python train.py --image_size=32 --horizontal_flip=true --text_encoder_mlp_ratio=4 --text_encoder_qk_norm=false --text_encoder_inner_norm=false --attention=true --epochs=15.3
Rows from block 3 of the text encoder, named by matrix and row number. Rows with one number belong to one neuron. Each number is 200 + 30 x the weight over its row's rms, rounded and kept within 0 to 999. All counts start at 0. After the name is the row's rms in percent of the matrix's.
# fc1: MLP up (text_encoder.blocks.3.mlp.fc1.weight, 1024x256), inputs 172-255
# fc2: MLP down (text_encoder.blocks.3.mlp.fc2.weight, 256x1024, transposed), outputs 172-255
fc1.639,096,191,180,211,251,215,215,203,175,248,199,225,160,218,189,193,192,183,229,191,142,182,175,180,231,207,174,216,221,156,180,187,251,201,192,187,182,219,192,219,232,206,182,191,202,219,251,156,207,216,227,165,213,223,216,216,223,201,172,242,198,160,240,221,241,263,218,168,170,166,239,195,203,222,174,176,231,173,250,204,221,246,192,264,213
fc2.639,109,198,202,190,193,190,173,227,216,215,152,245,211,216,188,138,215,216,217,211,137,221,194,184,244,215,233,160,185,225,221,253,221,214,225,169,207,181,13,153,249,187,276,206,187,189,190,179,179,223,197,204,202,243,216,213,181,185,203,210,171,190,225,169,186,209,226,194,203,90,172,191,258,208,258,176,216,207,252,219,189,197,202,225,201
fc1.640,143,155,239,186,232,194,172,209,192,196,216,218,214,204,149,224,169,169,201,191,170,168,229,161,235,193,221,195,200,196,169,159,228,212,181,213,182,185,216,169,205,191,189,177,186,145,266,184,218,249,245,187,173,201,254,259,238,216,225,215,201,212,244,268,228,219,229,203,252,166,231,203,169,204,184,194,204,236,245,223,173,222,238,208,203
fc2.640,165,239,166,217,182,206,237,192,216,224,188,212,198,204,240,171,231,229,201,209,232,219,187,243,160,212,176,239,191,183,206,242,179,198,215,186,199,210,217,230,204,202,192,222,221,241,150,184,202,155,162,199,229,196,151,143,174,202,149,189,217,202,148,120,193,169,158,204,172,228,178,212,218,212,196,214,219,149,139,163,204,172,170,192,214
fc1.641,098,207,234,178,200,212,164,232,173,168,187,129,205,172,186,177,145,195,204,224,221,177,196,157,178,210,247,193,202,186,196,209,175,204,178,190,164,150,226,150,148,174,215,193,143,193,214,219,192,195,223,157,174,223,178,251,209,204,211,137,163,205,187,257,207,214,202,212,227,244,208,165,221,222,218,233,159,233,216,202,188,193,174,237,157
fc2.641,095,228,163,238,187,201,252,202,228,225,209,222,179,201,231,207,251,222,167,183,171,243,179,240,206,199,165,195,238,224,218,206,214,204,212,229,227,222,196,242,250,220,177,210,233,219,191,236,216,186,165,231,208,183,178,137,179,231,182,235,247,219,217,162,188,198,188,207,162,240,183,200,187,190,178,195,247,146,186,192,230,209,199,168,241
fc1.642,113,245,189,194,223,194,213,235,164,226,192,176,159,180,205,247,201,213,227,191,184,204,181,180,203,187,196,152,173,253,242,197,223,180,197,160,154,164,197,171,217,241,189,245,143,213,271,188,185,189,197,187,216,209,192,202,202,163,173,223,163,169,206,243,193,274,189,167,194,186,208,173,237,182,196,173,208,208,238,189,218,224,174,240,193
fc2.642,104,263,187,211,205,153,232,200,213,233,203,200,193,186,185,223,206,200,259,171,187,199,183,164,222,229,225,184,123,195,188,234,241,169,230,138,184,183,63,197,228,248,239,227,173,197,231,200,186,203,214,227,263,187,200,220,217,154,212,210,141,176,188,241,189,206,170,204,212,129,198,217,177,186,189,160,207,224,189,264,165,163,222,230,189
fc1.643,077,199,191,189,262,220,195,248,178,192,136,181,151,197,175,168,210,183,175,231,171,173,191,172,206,226,158,198,241,212,217,205,235,174,199,206,164,165,169,186,200,220,212,193,181,190,235,231,212,223,181,152,201,228,249,204,226,205,123,207,193,180,209,250,228,222,197,197,207,137,212,194,264,209,273,216,172,188,252,221,229,257,174,238,224
fc2.643,090,197,206,180,180,229,182,220,206,184,214,213,218,208,210,181,201,214,186,248,203,252,206,207,208,189,226,191,170,258,199,223,206,235,199,208,219,151,0,161,205,154,211,204,188,222,252,172,193,168,214,185,174,217,176,199,167,225,210,186,179,204,222,194,191,232,207,218,210,57,195,188,256,243,212,225,197,211,238,169,203,153,185,211,194
fc1.644,092,241,194,208,236,192,216,245,176,200,163,175,159,176,207,219,199,198,205,196,197,178,190,164,212,209,197,164,184,216,242,217,204,179,204,160,135,155,185,167,179,244,205,237,141,202,280,193,199,197,207,170,206,225,207,226,216,174,161,185,167,163,202,266,190,261,179,187,221,178,219,166,257,180,214,209,181,214,238,197,222,230,158,246,191
fc2.644,082,270,183,221,187,164,230,209,230,225,213,193,214,186,202,223,215,217,231,171,183,228,201,184,228,220,240,179,136,214,188,234,225,191,219,138,196,183,0,182,219,234,232,222,174,199,235,200,195,207,211,224,241,189,197,208,196,175,232,201,161,192,208,224,173,214,164,226,219,100,193,212,174,188,189,166,210,234,194,237,175,158,209,216,188
fc1.645,081,233,204,184,256,195,201,224,223,193,205,193,195,224,199,207,178,191,215,209,188,170,248,160,216,209,149,182,206,256,227,222,220,214,201,203,209,177,107,192,154,166,214,218,181,169,244,180,206,190,206,179,142,237,245,238,195,178,173,185,205,165,220,265,206,210,181,190,241,123,216,241,262,218,243,195,168,175,234,147,218,189,168,202,215
fc2.645,089,210,199,173,216,220,204,181,218,166,235,187,204,241,212,195,203,177,175,179,234,225,212,217,224,172,188,187,189,231,210,161,214,240,193,263,203,167,0,199,152,198,177,182,170,236,254,168,211,192,201,195,159,212,179,166,198,222,185,179,194,205,246,184,209,218,221,200,179,36,205,199,208,203,216,197,160,201,240,136,233,167,195,182,221
fc1.646,125,213,226,177,225,215,170,167,208,218,208,196,191,224,229,140,190,193,242,213,180,198,186,217,209,155,200,219,166,167,196,207,268,200,224,270,193,139,182,160,213,143,167,190,190,275,249,180,186,210,204,167,174,238,134,207,202,195,199,238,153,215,194,195,220,200,204,174,164,215,188,223,207,216,185,186,200,196,243,178,195,182,207,236,222
fc2.646,110,194,205,235,186,160,219,220,184,173,176,201,180,162,172,265,193,213,188,196,196,169,219,175,201,215,197,151,236,230,216,193,158,162,167,169,182,250,278,221,209,259,227,225,206,136,172,237,219,218,199,238,225,178,247,222,225,190,208,186,243,182,180,235,189,204,181,213,242,291,207,194,178,153,205,201,183,242,168,249,187,242,190,181,160
fc1.647,086,218,231,195,203,207,187,179,208,193,229,197,172,212,224,182,197,227,234,170,188,241,207,217,238,163,187,165,215,236,228,190,203,218,204,245,198,173,169,185,208,167,172,224,185,266,229,208,176,170,207,195,158,272,157,217,153,228,173,228,184,201,264,227,155,239,180,181,189,214,181,194,229,186,192,223,191,205,236,160,266,187,172,234,203
fc2.647,079,238,176,194,210,190,215,206,179,226,186,178,230,192,184,257,171,204,205,229,200,153,202,184,168,224,189,222,242,211,178,235,189,189,195,207,187,224,124,216,246,227,196,224,209,218,162,261,186,185,192,206,231,159,155,170,232,142,210,215,193,193,152,163,212,197,204,208,224,300,207,205,194,211,178,201,224,178,174,208,126,202,224,171,181
fc1.648,070,193,218,187,252,186,175,255,204,164,146,156,179,200,172,190,173,219,177,239,203,169,232,154,204,216,161,183,250,236,226,208,185,221,167,194,174,199,213,180,168,188,208,205,180,183,246,218,198,202,199,173,153,245,218,238,168,181,140,176,205,194,209,265,178,236,190,207,222,210,209,179,273,200,251,239,135,193,245,175,231,241,162,210,227
fc2.648,068,201,210,244,176,193,234,189,253,189,210,218,234,226,242,212,231,199,205,143,218,241,213,226,248,192,228,191,162,203,203,185,205,225,226,182,205,195,60,197,192,237,190,196,164,208,249,150,217,219,219,221,235,185,186,161,186,204,259,198,204,220,232,159,186,192,194,189,206,152,209,223,165,182,172,136,206,216,180,165,199,182,208,190,209
fc1.649,097,237,185,182,264,195,193,237,220,186,176,181,168,213,191,184,180,198,192,233,175,176,229,180,210,210,149,186,220,258,224,216,237,215,189,221,199,175,123,199,179,182,232,198,199,174,233,197,222,209,196,168,143,239,235,220,201,186,151,190,215,173,216,245,218,227,193,200,221,118,206,224,247,222,273,194,155,172,257,162,223,219,174,204,226
fc2.649,108,215,211,170,210,223,193,203,200,158,222,180,192,229,207,187,195,184,180,211,234,239,204,211,214,169,201,172,188,249,218,178,219,226,191,254,198,154,0,171,156,186,186,192,169,248,265,182,204,183,207,183,161,211,163,199,194,228,189,183,182,206,236,216,209,230,215,201,184,27,202,188,232,219,215,221,158,216,245,157,220,173,187,199,217
fc1.650,119,204,218,164,217,225,164,183,190,199,227,134,222,203,187,223,164,186,199,215,162,211,235,189,193,208,202,209,277,209,201,199,187,247,167,258,177,166,196,163,224,149,147,192,163,278,215,258,194,178,202,179,113,220,132,211,177,195,211,225,180,195,225,228,177,216,192,209,237,238,227,176,212,219,174,242,192,212,235,135,203,214,209,188,184
fc2.650,114,196,202,228,177,202,186,223,206,220,158,157,214,208,200,190,217,204,170,181,172,195,196,179,190,224,203,175,295,228,210,206,189,199,216,225,215,235,224,212,223,213,238,184,222,268,135,305,222,243,202,207,164,199,138,210,191,216,211,205,246,196,189,224,195,171,219,210,199,320,182,188,204,200,229,215,232,198,178,229,195,236,193,170,211
fc1.651,110,201,208,194,255,208,172,244,177,218,203,129,185,163,174,218,191,170,255,184,165,175,196,166,171,157,225,181,232,185,247,185,226,150,218,237,174,154,166,157,220,206,205,227,141,224,201,247,174,211,197,159,150,200,193,222,256,158,202,221,158,246,200,251,201,202,221,185,212,198,201,201,203,162,223,207,203,191,219,221,201,201,214,188,204
fc2.651,097,302,206,180,185,209,200,159,186,251,204,119,199,229,222,182,180,184,212,180,167,193,173,187,180,188,207,205,281,184,183,193,195,189,210,216,219,232,71,228,220,193,199,179,213,255,140,335,198,205,231,219,165,219,148,217,186,193,210,209,199,160,166,254,193,182,207,206,178,211,207,178,182,216,212,220,232,204,177,253,198,230,193,194,161
fc1.652,115,199,188,208,198,205,204,214,188,214,216,229,180,199,185,251,224,196,197,169,169,241,162,195,246,189,206,152,226,240,226,165,216,222,191,196,208,210,226,194,239,230,173,207,191,238,228,189,222,211,194,225,199,189,167,194,185,224,222,255,209,192,283,217,196,268,226,198,163,237,199,169,191,175,166,179,223,202,252,196,226,225,198,206,213
fc2.652,111,199,206,191,228,177,194,197,198,171,190,195,198,193,179,174,170,181,217,252,239,147,233,144,168,237,197,242,182,168,183,224,193,186,201,202,154,169,169,195,156,167,195,211,180,173,197,176,181,171,209,173,202,209,223,246,230,170,165,140,198,193,124,221,200,166,166,190,245,143,237,233,226,250,206,228,154,199,160,200,174,196,212,225,171
fc1.653,093,221,173,190,169,193,215,215,207,139,194,168,202,182,219,229,217,247,156,184,261,246,183,192,216,220,189,146,175,250,218,233,165,230,182,159,209,171,229,186,140,207,209,221,175,204,224,221,184,172,164,232,199,202,172,190,161,197,160,131,162,174,211,220,150,253,168,221,195,234,159,154,241,208,210,219,138,230,227,159,205,165,153,209,181
fc2.653,077,268,216,206,251,187,219,185,215,228,211,236,183,208,188,174,242,154,228,197,165,163,202,216,228,176,184,227,189,177,171,183,252,181,233,227,187,200,161,185,228,197,181,190,225,202,187,180,215,220,213,199,220,178,209,197,235,213,228,262,239,224,209,160,251,142,209,178,192,184,225,261,129,170,191,160,236,169,172,218,192,220,258,188,233
fc1.654,093,235,189,239,156,196,220,215,211,153,214,204,188,169,202,217,228,216,169,165,252,264,200,200,227,181,216,103,199,292,244,199,175,203,212,197,224,199,204,190,154,232,244,243,210,233,191,219,223,193,184,255,187,196,159,193,179,228,204,157,208,203,239,212,168,233,176,217,185,242,171,186,213,162,227,212,176,236,202,199,216,165,162,190,198
fc2.654,079,207,217,161,277,201,180,192,175,230,212,205,187,203,156,225,158,172,227,227,183,123,209,173,208,221,191,258,201,136,163,201,232,199,190,212,142,156,235,169,213,188,142,188,158,188,209,178,172,190,214,134,196,184,207,220,261,162,188,236,164,176,187,202,236,211,218,169,212,209,235,213,183,201,162,184,213,158,217,180,173,216,248,228,214
fc1.655,075,186,223,199,231,197,135,235,209,224,233,137,228,186,169,215,163,189,217,201,154,196,220,148,188,223,214,167,179,228,193,192,263,204,175,223,223,148,196,180,180,147,229,194,185,192,223,238,210,205,229,180,132,221,229,251,203,199,245,200,187,203,214,291,196,202,231,234,257,183,218,236,192,220,220,221,214,205,218,208,195,148,205,191,191
fc2.655,076,197,173,185,178,199,250,162,219,189,217,203,211,223,229,208,217,216,186,177,270,206,203,231,196,206,176,246,169,182,197,198,161,232,200,184,208,211,78,239,160,210,170,202,197,210,195,157,196,161,175,217,231,181,194,113,186,204,157,145,196,204,186,122,196,195,171,187,176,136,183,205,202,212,197,183,184,168,164,130,211,170,194,190,194
fc1.656,089,207,236,184,191,218,146,216,172,162,178,149,213,177,189,195,158,215,185,223,210,206,185,164,198,206,246,190,236,186,201,219,164,212,176,191,167,176,214,148,163,153,196,196,159,209,220,231,193,216,202,168,151,237,173,264,192,208,197,166,162,205,197,249,180,242,201,221,218,231,193,149,226,204,197,260,164,245,227,187,202,209,177,242,170
fc2.656,091,205,176,227,197,193,245,216,239,211,198,211,209,214,230,200,251,207,165,180,172,233,199,228,213,205,176,190,249,248,220,216,213,218,222,232,229,209,199,215,245,225,193,206,203,244,182,248,221,192,183,227,191,175,156,132,179,226,194,218,247,222,216,160,198,180,198,216,178,281,181,207,189,201,195,193,238,153,174,184,212,196,206,155,247
fc1.657,077,153,201,167,205,186,184,189,227,166,204,236,227,222,186,208,175,195,211,183,202,204,227,166,256,204,173,177,144,226,169,187,239,245,183,195,233,181,270,164,169,162,234,159,190,189,265,125,199,233,225,202,161,217,191,218,184,183,204,194,156,175,270,221,217,232,212,200,215,248,203,211,207,212,202,154,148,209,276,178,182,171,200,203,214
fc2.657,086,97,181,191,193,215,190,202,204,186,226,232,228,205,203,224,208,214,205,220,199,208,213,216,186,196,199,216,179,220,187,221,198,219,197,222,206,183,547,180,201,181,193,223,198,182,222,149,185,170,176,200,183,185,221,176,191,185,202,206,189,216,198,178,196,204,197,203,201,367,189,205,197,203,184,202,200,185,202,168,185,173,219,187,203
fc1.659,110,227,163,233,150,185,217,203,216,143,219,189,199,179,216,230,243,227,152,177,249,275,190,210,207,185,197,109,222,291,231,215,167,207,210,205,208,195,203,207,162,235,228,243,208,230,205,229,220,174,171,265,181,192,163,179,171,219,199,157,227,196,223,200,164,224,157,230,187,241,177,179,207,157,207,231,167,232,201,193,220,161,163,182,196
fc2.659,104,194,228,159,276,209,167,196,169,250,206,203,190,204,164,204,146,182,235,226,176,132,203,178,203,209,196,253,197,131,170,193,236,200,180,202,159,163,237,164,221,177,156,176,168,197,190,176,170,213,218,122,204,197,199,220,250,166,204,238,163,189,198,188,236,213,225,162,209,227,225,216,194,212,172,174,224,162,220,185,174,216,231,231,216
fc1.660,106,245,164,240,154,197,229,212,220,155,219,194,195,171,218,234,231,233,146,185,248,257,197,216,192,188,203,115,208,293,240,214,177,202,208,196,209,199,195,206,151,228,234,249,205,229,201,230,228,169,171,258,187,182,159,190,175,214,198,155,224,195,220,205,162,218,162,227,189,234,174,186,212,169,212,231,174,231,184,187,209,160,165,170,192
fc2.660,096,185,230,162,274,206,170,196,171,238,202,206,186,204,160,201,157,181,241,223,182,127,202,182,216,208,192,251,197,131,167,196,237,200,189,207,155,164,219,162,221,177,153,176,168,195,189,173,164,218,215,128,206,202,196,214,249,166,200,242,162,183,202,187,236,211,229,153,205,226,226,214,188,199,173,167,218,160,221,185,182,225,244,232,221
fc1.661,104,145,204,161,220,186,185,185,231,164,213,213,232,228,194,195,190,186,199,187,200,195,233,173,255,206,175,198,158,225,174,200,244,250,188,217,221,173,273,167,163,146,227,158,185,214,263,147,191,239,218,181,159,213,178,198,179,178,210,192,162,182,264,213,203,217,219,192,214,241,195,241,189,226,205,146,154,205,270,162,183,176,228,199,219
fc2.661,109,101,187,205,191,211,193,199,201,188,209,221,209,195,205,211,197,212,208,217,193,209,205,217,185,187,192,203,192,210,204,217,197,208,203,223,204,196,571,194,205,185,196,218,212,190,216,171,189,187,180,200,190,203,216,196,186,189,198,218,194,221,199,200,192,204,197,196,204,403,187,200,204,195,183,205,199,186,204,188,196,193,203,196,204
fc1.662,121,207,217,188,261,203,173,242,197,208,214,122,190,168,180,215,202,181,253,183,160,177,207,168,184,170,222,166,230,202,256,195,227,153,222,243,179,146,159,159,209,201,219,239,157,218,188,250,176,211,188,159,143,212,194,214,232,157,198,214,160,247,200,237,188,201,219,187,214,198,187,206,206,162,239,203,198,193,225,222,193,192,212,177,213
fc2.662,114,291,208,190,189,208,204,164,179,242,199,122,187,227,211,188,172,172,203,178,180,188,170,184,177,188,201,198,282,176,190,174,186,187,200,209,213,245,83,243,205,207,195,171,217,250,144,327,213,215,234,213,167,220,153,230,201,201,204,206,205,161,173,264,203,189,209,210,172,207,219,172,180,211,209,230,224,209,176,251,209,242,182,199,161
fc1.663,085,199,175,196,207,189,174,234,212,164,199,202,205,185,192,212,201,221,207,174,237,209,199,162,240,181,192,130,118,281,226,235,247,203,214,173,222,157,239,169,152,188,267,225,190,196,223,161,173,224,174,212,180,219,186,200,186,164,188,167,149,208,245,199,177,244,199,199,184,233,162,217,230,189,234,169,158,206,254,210,193,128,184,195,217
fc2.663,069,162,209,172,211,208,221,165,185,208,238,241,207,221,176,254,189,153,226,194,204,166,215,192,209,206,211,251,176,182,158,167,182,214,191,184,170,213,402,211,192,216,155,202,190,148,217,138,212,163,232,213,196,155,244,203,235,179,232,207,210,180,191,199,225,189,198,182,182,269,249,222,131,194,161,182,218,188,163,178,171,200,265,203,179
fc1.664,113,149,197,169,224,191,184,192,238,164,209,213,239,228,186,201,189,191,201,188,188,196,236,173,259,212,177,195,161,221,165,194,255,259,194,206,223,172,270,163,163,149,226,167,168,205,266,145,198,230,221,188,164,204,184,203,186,188,203,192,171,191,269,215,206,226,222,194,220,243,201,233,190,229,201,146,149,204,269,173,181,183,228,195,223
fc2.664,115,100,188,205,188,209,196,196,202,186,213,222,209,196,208,209,198,213,209,216,195,212,205,218,187,185,193,205,189,207,204,216,196,208,204,222,206,196,571,196,204,184,192,220,212,192,216,169,186,185,179,203,193,203,214,195,183,191,198,217,194,223,200,200,188,204,196,194,202,398,188,200,202,195,180,205,198,185,203,187,198,192,203,198,202
fc1.665,091,143,208,151,234,182,220,202,222,181,219,180,211,227,176,215,205,145,174,201,195,177,252,143,245,222,196,208,159,208,164,168,220,251,190,209,158,137,273,160,176,191,179,166,121,205,265,138,224,185,241,172,180,151,194,178,213,207,226,167,196,179,232,197,239,204,218,196,226,249,244,228,173,224,185,169,173,214,207,141,166,179,249,193,213
fc2.665,096,131,177,203,193,205,215,200,193,195,197,222,186,185,201,216,197,199,194,201,203,202,194,215,186,188,202,200,197,189,208,210,185,192,196,200,188,213,584,211,203,224,197,221,199,189,205,177,207,179,188,202,213,192,214,189,210,189,183,213,197,209,198,202,203,212,194,210,182,400,192,185,198,186,186,213,201,185,184,194,199,203,193,204,206
fc1.666,093,161,210,166,246,190,178,200,234,184,208,189,227,220,187,197,187,176,211,190,200,181,251,164,251,199,179,199,145,206,172,196,255,237,189,208,194,155,252,147,159,166,218,169,150,199,283,137,194,223,224,162,163,197,192,192,203,174,202,178,164,190,243,199,216,206,209,187,219,246,199,244,184,223,191,147,149,213,254,170,170,170,243,196,217
fc2.666,095,116,185,205,194,216,197,198,200,188,201,230,202,195,202,211,194,211,203,216,197,203,204,221,184,189,185,211,198,199,197,216,187,205,193,209,198,211,585,205,206,194,194,216,217,183,209,169,197,183,179,195,196,205,221,191,195,189,183,221,200,216,199,193,203,211,196,202,195,392,188,193,204,196,183,211,201,180,196,188,198,197,200,200,207
fc1.668,088,212,212,257,176,174,195,223,214,209,183,175,201,153,227,206,221,264,238,168,154,272,191,191,201,211,244,154,215,186,236,258,182,188,213,195,160,173,153,178,213,194,230,236,170,230,193,223,166,200,165,203,180,260,184,239,169,192,168,203,146,230,217,219,133,242,159,202,238,211,158,165,225,166,178,223,229,248,192,208,230,153,180,245,169
fc2.668,093,257,190,139,236,238,189,188,197,234,225,189,242,220,200,191,171,179,176,250,200,187,216,207,164,221,175,259,220,191,155,195,207,244,166,204,208,184,99,195,207,144,158,161,202,231,182,219,218,171,220,165,183,178,143,167,201,208,218,194,214,192,181,155,234,191,218,219,211,235,225,212,201,286,195,217,218,168,199,150,160,194,215,178,210
fc1.669,058,219,212,197,252,198,178,234,202,193,175,140,200,219,187,224,151,189,205,233,179,169,217,150,184,227,180,201,252,203,225,192,203,213,175,201,191,223,133,200,150,172,226,188,196,192,232,241,195,207,203,158,160,221,234,260,218,187,198,194,226,182,215,324,193,217,196,173,249,127,225,213,245,214,257,218,163,192,232,172,208,248,174,209,189
fc2.669,071,177,198,200,194,203,218,188,214,196,231,199,209,213,225,186,222,205,204,169,234,221,209,217,214,187,193,205,139,197,208,189,213,230,221,220,228,172,0,209,167,190,190,198,177,246,237,133,194,192,202,203,206,214,167,145,184,213,199,167,189,209,228,144,189,201,209,182,196,68,194,220,203,199,204,169,188,192,204,149,235,152,198,192,203
fc1.670,106,139,194,171,185,196,194,157,235,168,232,220,235,235,212,211,192,218,205,190,198,219,228,198,240,214,163,204,158,248,159,210,240,251,186,217,250,182,283,198,173,125,220,176,211,217,249,150,176,207,206,216,165,207,179,197,152,188,209,188,180,173,245,198,181,212,194,180,212,246,190,241,205,245,192,149,157,188,272,145,186,170,214,186,209
fc2.670,109,96,194,207,198,208,189,203,198,193,211,214,208,197,203,209,199,206,213,216,184,204,205,209,186,183,195,196,190,214,205,212,204,202,209,230,199,186,561,186,205,184,199,216,207,192,221,172,192,195,186,198,183,207,216,207,190,190,205,218,193,220,197,210,192,202,199,191,208,414,193,204,201,194,188,205,202,197,205,192,194,194,204,197,202
fc1.671,120,235,196,211,212,198,200,229,143,205,199,162,134,175,203,205,206,227,224,210,223,210,163,192,179,165,207,148,166,223,236,202,223,159,198,174,155,158,206,180,188,230,200,256,180,207,249,220,178,178,176,190,230,202,201,219,213,198,166,187,147,196,180,263,186,260,172,181,202,191,195,171,237,182,203,209,199,217,222,225,221,199,162,260,195
fc2.671,112,339,186,211,195,164,237,205,202,213,191,183,169,158,198,225,207,219,220,178,196,218,168,204,228,205,226,177,154,184,207,214,211,147,205,99,197,208,99,202,210,247,222,217,191,169,213,239,190,209,194,227,270,191,220,224,208,183,195,209,156,194,210,263,186,225,172,224,186,147,178,184,183,173,193,189,200,225,206,274,195,190,186,235,200
fc1.672,117,205,191,206,201,207,210,213,184,212,207,235,179,193,187,249,212,193,196,166,165,240,174,200,252,186,210,152,221,237,228,171,223,219,190,194,210,211,228,197,230,232,187,207,201,236,221,196,215,205,197,224,193,191,161,197,189,229,219,245,199,184,282,214,200,266,220,190,165,235,202,171,186,176,171,185,228,206,256,201,223,226,191,208,217
fc2.672,117,200,203,188,232,178,192,195,198,174,194,192,198,195,180,178,169,181,218,252,241,146,232,145,166,234,193,245,185,168,180,224,195,187,201,208,153,165,163,194,157,166,190,211,177,177,199,182,180,171,206,171,202,205,220,242,230,167,165,142,195,193,124,223,202,169,166,190,246,145,238,235,225,251,202,227,156,196,161,199,171,198,216,221,174
fc1.673,096,240,215,189,248,175,200,241,177,198,189,136,171,188,202,208,186,175,231,203,215,162,211,175,195,190,201,152,172,207,244,169,225,170,201,174,168,152,146,183,160,224,205,236,157,196,259,199,190,195,213,178,193,205,226,237,226,178,188,180,182,187,194,286,204,207,194,174,220,163,215,213,230,185,243,189,159,204,231,199,221,224,177,228,195
fc2.673,092,248,203,200,212,194,213,175,201,239,229,160,190,209,210,189,190,178,236,169,205,195,191,190,190,188,190,196,140,182,194,183,225,192,219,194,224,189,0,227,177,204,205,187,195,252,229,189,201,209,222,202,213,216,168,202,203,181,209,190,171,179,202,212,204,188,193,185,195,49,212,226,184,202,204,177,202,207,193,227,213,173,200,202,185
fc1.675,101,240,182,180,267,199,198,238,229,187,190,188,194,219,192,210,180,187,208,217,185,173,251,178,220,191,140,187,204,266,214,219,235,225,189,204,207,183,116,203,182,181,223,205,197,170,235,179,220,191,203,174,158,227,245,220,196,171,156,201,215,158,215,246,215,211,190,191,234,125,214,242,257,216,266,180,158,163,238,145,220,193,179,201,223
fc2.675,115,223,203,163,212,211,203,189,210,146,230,187,197,239,201,194,198,173,174,200,239,233,218,208,221,173,194,178,194,250,215,176,209,233,192,267,189,157,0,176,151,195,180,194,165,245,262,176,211,178,209,198,160,203,166,193,195,224,187,177,191,197,238,210,210,226,212,207,187,25,212,193,218,215,211,218,149,216,237,143,216,175,201,194,216
fc1.676,058,218,223,199,251,209,173,234,189,186,180,143,199,207,165,229,163,200,198,229,190,163,210,156,189,223,180,169,250,203,231,195,201,195,172,183,198,210,138,207,158,169,220,208,195,195,221,246,200,216,204,165,153,217,243,272,219,181,195,197,215,194,217,318,192,213,200,186,263,143,202,216,248,215,259,223,164,203,231,183,194,254,181,205,191
fc2.676,067,172,195,203,194,202,219,186,219,196,230,197,213,217,232,192,223,210,205,165,240,223,205,220,216,188,196,209,139,197,205,193,213,232,224,222,228,177,0,213,167,192,192,201,174,249,235,135,195,191,201,207,210,213,163,138,180,210,202,165,195,208,224,144,185,198,207,180,194,87,194,219,196,199,201,168,188,189,196,151,238,152,200,190,203
fc1.678,101,221,211,184,255,173,217,229,173,213,205,139,164,189,202,215,187,184,232,202,203,156,188,151,179,199,197,166,151,196,236,183,255,165,205,182,166,146,168,191,180,228,212,225,147,199,262,207,178,202,209,178,216,190,219,222,223,169,185,188,151,184,184,273,205,218,198,184,211,166,218,209,222,189,232,184,176,195,233,209,222,209,179,223,197
fc2.678,085,294,196,194,204,177,207,178,207,249,223,160,195,195,203,208,177,196,242,165,185,187,185,175,202,189,201,199,153,177,190,201,213,181,212,162,226,207,0,216,196,196,218,194,201,231,213,211,185,211,218,209,222,211,186,214,201,165,219,200,164,175,198,234,194,191,175,197,198,106,198,223,176,194,201,167,208,221,195,252,197,185,201,211,163
fc1.680,063,228,228,204,265,215,195,243,175,188,160,158,173,200,187,188,160,212,190,249,206,162,218,164,183,232,187,181,244,165,224,200,215,203,180,192,158,192,122,179,133,202,204,204,167,186,250,232,201,209,198,148,197,220,233,234,212,193,142,192,201,179,190,286,197,234,180,194,229,128,215,178,261,225,240,235,172,187,230,189,219,257,161,253,193
fc2.680,072,168,204,197,174,226,188,202,198,206,242,202,223,197,224,194,203,217,205,191,208,242,197,219,203,171,222,209,154,211,204,182,210,227,207,217,250,165,0,188,190,157,186,198,187,228,249,143,186,188,204,189,181,213,175,168,177,221,233,176,180,227,239,162,186,222,217,183,199,48,191,207,218,207,190,187,216,209,228,156,228,146,194,200,195
fc1.681,071,245,200,186,255,197,198,229,220,183,209,179,215,220,189,219,163,179,196,211,170,177,257,160,211,196,162,190,206,245,214,196,220,225,183,202,199,177,107,198,149,171,234,216,185,175,232,182,207,195,216,189,138,229,240,241,195,182,179,191,213,158,219,266,202,214,187,188,255,118,212,231,244,232,263,192,159,168,218,134,228,197,194,200,205
fc2.681,086,206,192,175,213,211,207,185,214,180,232,191,207,229,215,189,212,190,182,180,232,221,212,216,215,180,181,196,169,229,213,184,217,235,203,259,215,167,0,203,159,196,186,193,178,254,248,156,205,187,193,196,179,209,166,152,191,214,182,179,194,203,238,160,203,209,217,199,182,39,193,207,217,209,216,189,168,189,226,138,229,160,195,180,222
fc1.683,076,226,213,202,240,184,193,226,195,196,168,168,171,200,200,178,189,186,220,189,183,173,228,170,220,213,185,180,213,219,243,196,213,193,196,205,160,180,108,195,165,209,231,203,184,180,256,215,209,220,218,173,164,242,252,255,207,196,163,187,206,176,210,281,201,220,175,196,220,117,207,209,224,189,269,206,174,206,251,187,237,233,165,229,193
fc2.683,084,236,204,194,208,213,203,191,221,195,210,186,208,217,222,180,199,199,185,185,225,229,200,207,215,193,193,183,158,222,201,204,217,228,203,215,205,175,0,202,170,200,198,182,185,258,250,178,215,207,213,194,192,225,156,191,184,209,194,193,187,190,227,198,197,216,198,218,186,13,198,197,217,218,207,205,178,209,217,181,215,166,182,195,211
fc1.684,077,223,210,205,244,218,195,233,179,208,149,160,153,181,179,185,174,212,195,264,187,155,198,175,176,233,170,205,251,152,218,220,243,168,183,184,167,206,141,199,173,192,195,214,204,196,238,236,180,203,171,140,213,216,214,227,233,189,142,232,192,205,174,255,215,213,196,184,207,127,212,194,263,221,216,229,176,178,222,219,215,273,160,259,218
fc2.684,088,163,215,197,153,232,173,197,196,203,244,203,236,193,228,185,205,219,198,217,197,252,201,222,191,181,247,227,160,210,179,193,195,227,201,220,238,154,22,170,204,140,178,192,192,212,234,156,197,174,217,194,172,204,190,187,165,243,255,170,193,230,212,175,191,209,215,202,216,70,198,205,208,228,179,215,226,220,206,166,212,141,201,206,181
fc1.685,087,235,200,187,261,200,199,230,217,183,200,190,194,213,194,210,168,187,211,216,177,171,246,170,218,203,147,194,207,264,216,212,226,218,182,210,202,189,113,197,175,175,228,201,210,172,232,187,213,182,212,178,144,236,248,222,205,180,167,191,229,173,220,253,209,211,191,193,233,131,226,246,257,218,268,193,176,161,233,151,220,202,189,190,221
fc2.685,100,212,196,168,217,215,203,188,212,162,226,191,199,232,208,188,208,186,176,196,237,226,214,216,219,180,181,188,180,241,214,185,215,237,198,267,204,162,0,192,155,192,185,192,176,254,253,168,208,180,199,198,170,213,166,170,189,220,173,180,191,198,237,187,203,221,218,205,182,30,198,195,228,216,219,209,156,194,236,140,227,169,195,190,225